python train.py --arch="unet" --model="segmentation model" --dataset="patchworks of several textures" --train_examples=36250 --image_size=48 --crop_scale_min=1 --horizontal_flip=true --num_classes=32 --norm="groupnorm" --activation="silu" --weight_standardization=true --pixel_unshuffle=2 --widths=[64, 128, 192] --blocks_per_level=1 --block="basic" --attention=false --upsampling="nearest_conv" --init="kaiming_normal" --residual_init="none" --optimizer="adamw" --lr=0.0029 --beta1=0.9 --beta2=0.98 --eps=1e-08 --grad_clip=1.0 --steps=26800 --batch_size=64 --epochs=47.3 --lr_schedule="step" --warmup_steps=5360 --weight_decay=0.05
Rows from block 3 of a small segmentation model, named by matrix and row number. Rows with one number belong to one channel. Each number is 128 + 32 x the weight over its row's rms, rounded and kept within 0 to 255. All counts start at 0. Numbers have three digits each.
After each channel's rows are labels from the 100 images, of 14976, where the channel reaches its highest value: "peak at" is the part of the image that holds the peak. Only what is clearly more common there than usual is listed. The data: patchworks of several textures. In brackets: how many of the 100.
# convs0: first 3x3 conv (model.mid.1.convs.0.weight, 192x192x3x3, standardized in use, each kernel summed), inputs 96-143
# convs1: second 3x3 conv (model.mid.1.convs.1.weight, 192x192x3x3, standardized in use, transposed, each kernel summed), outputs 96-143

convs0.142:042146116149166108169156148153099115141079160191167127202103142154121158095092141102134154082096203111138120132108139115092173146128118118146150
convs1.142:169116129138125165108114117058080139138138156132132139168128152124064164164142107140148125143133075165139135125124186129094057058130133177118084
peak at: bottom left (44)

convs0.186:119109140115109154131088058132134155124137137139082160092102086138139099107106057078124101100124190125116064108093060081050124153142100101087119
convs1.186:164141170103061106125062088124088114174139071135122172167158150136128111142144116145118071143116075160094202137117121123095109130104130131075101
peak at: bottom centre (43); top centre (32)

convs0.188:154157138136114180200158120138137123129170135134153150174143177146152109143156151167126159165155151159174152134142126183219199173093121146176140
convs1.188:135111118174159135096075138071107116129150171151121104115134143085115143114089103128158104102102100136108146161140159115074061097185119148107107
peak at: centre (29); middle left (27)

convs0.137:065148126108157110147131130134152186221150145123120112094117149098120139099143135159207098135156112132159150188144157103160152087107080107138109
convs1.137:148092140144079186096059112082089097134168172092119126125106088135165071140086114118135109099127157142071153133135124164060140170156132150075117
peak at: middle right (34); top centre (33)

convs0.16:053135133125127131140195128196160117149111129175117101152117133164141097098109140077142169089122172077139126119154120124133167119045145115132127
convs1.16:153116107155094178100147111065116150110149097173170114123168150121103178147165102152166131153151066177136096139117115083104100042092115204168097
peak at: bottom centre (31)

convs0.99:224152139110176115163136138140132109108145140131064083193109123108170129139147111133068169100115136169159148076121133128143108150107115108152129
convs1.99:159111129164084164099080124147122180120123122105193140158123161178117105184085186105189099141186109114097110155104132093072120082144176109070140
peak at: middle right (34)

convs0.50:076079125126127108125185099126118093097045152192104153122122055185113125113158141149128091119123151106068090159099135103112216144119139143169094
convs1.50:159134143146140149137075131121149104154121164132149120099024137148157137105040138083134188124123112134132102148093143162106088170161139149109139
peak at: bottom right (33)

convs0.129:114146136132171133159196134186171096129114174205151120141143189144170137086163123138160169131089191142174175162123130123152158168136106114150167
convs1.129:148079094163145136076108126062109153095158116147163145150106122163109115136139149108086086205145111119048107148164130115060140097155165171080111
peak at: bottom right (44)

convs0.72:060163105119132136135121141149157106131100131136126099145121122150133080140115141129173116121113169102164137138109118087089110145129120097122159
convs1.72:121117127134138102099113145055158150129148109107208152146111150144093191152208140103105091172160087194099113109152147129109137118129131144109116
peak at: bottom right (81)

convs0.187:155232149159129168092124151167125106134135129074104098152110177065167131149131173161141143118137129209177124139138106176174140123088188173134154
convs1.187:162072113095125170133087076062160156145149102117102132102137098115084147116129110116146146108140133158113142194168115111050103104141107167129117
peak at: middle right (37)

convs0.120:098136130127129118173139173156165098149120114097136091188123109098180077077098099092159105105104174125204146162100130097132127109125124099132113
convs1.120:122141169131063132126114093060100111131134151150160178176133150135045166129124144127140144153129047107091124124132111142118147115092169174123137
peak at: bottom centre (60); top centre (33)

convs0.117:123144096142149142152164159132158094118068144189128115123115164156164210148102149117128176132121187113154138163069175106127140156158154146172086
convs1.117:175089174118120145112135063162097172130168167106095155186120127160147079160124171096140101177064105107088214132114125191153138111138136075071137
peak at: top left (40)

convs0.23:049119137131135077101144114167100106138108158151133126153108091124135136104102101084143124114102160115125099164128127075092166179123102168112119
convs1.23:159138120101104175120136072175109127128137211142147125164090113106194098132109110129114187092138120163206155121108153190125086090134113085137088
peak at: bottom left (73)

convs0.70:063073091135118092105182103086112096118030165213116148141098059197107124102130121113116108128100142103051086138090140089089193166124137131170086
convs1.70:159131133127132158140084136126156100161123147113160130098027129149166137110035140091141200124117113140142099152099138142123084164152144132116147
peak at: bottom centre (40); bottom right (35)

convs0.7:107103128137130122103055117077087121136134137106122128120035041130057095135091154042166091099105106128101034124100054065093114114120133112069142
convs1.7:116089144094052119130130149106158123145169086109106142109131126119160106072132095141146079089114084145115223179142131129126084130113151115143087
peak at: top right (27)

convs0.40:138081140129119095128133110101116126181151120134097102070100084156139071158093138014167090100121178080116072167118104104099136074125148131073118
convs1.40:081136149149053130077119154103099081101147090140118121077118115092166143128088094186136125013152114147136135104149095169083143111118109131126111
peak at: top centre (39)

convs0.9:136114127112103152098127073111114081140126144168133123169161198090164046153133107109169127103172155132147138148113186159142206150171092106135156
convs1.9:050099068121105131078114172127087116134149120092166141073128093165148173148108156107100105133128085111108098089150110137112116114101192124082155
peak at: bottom centre (37)

convs0.28:085097149163129080139114137118093126152129139130069079084088070130114129123085146063184069070097106128107065185107038086102151108104118117093127
convs1.28:154131167141106147133078106083120096162166177139105162099057136145142112112086116126128121119119098141103138181119162187077084143146136189105115
peak at: bottom right (35)

convs0.57:066166129137124131154194130183204162134145118163146152100149172103193140116155136148146148151168157132174209141144163143159177133152160130181175
convs1.57:167118099150152147140096144128066108075166149137180173158089143164075163171095140080147125158085129122091092140119138131117133151188166133103127
peak at: top right (48); middle right (40)

convs0.69:134115096131145106146119090087126138175077109093124066110078130136100143131111095093124098153151123069106098166113118075076126095181140109099109
convs1.69:138127090104102174094127139114159169092118069112195124153084141157139165102131116096088185186161088178122127067110107131116135094064142084118138
peak at: top right (34); bottom centre (32)

convs0.94:102080188128107116133109122109105080152115132098106158161066145139157156125081137163096120144102112177163158067111158165133121176135132107092143
convs1.94:185126065123154194131112124107126163132149118133155114104157092168120144184159155105120139155118113169114117178115145107151147122149121185153121
peak at: middle left (27)

convs0.138:040159108121126117159147136150104118148071141119138138183102133129112164110096141118111145119128159108141160116094104130113141116141131119142113
convs1.138:151111109150132183108123142109090158091148159123152163189113163167062157198108142118146106172093091132091123135119177132106104082188162125096115
peak at: top right (30); middle right (27)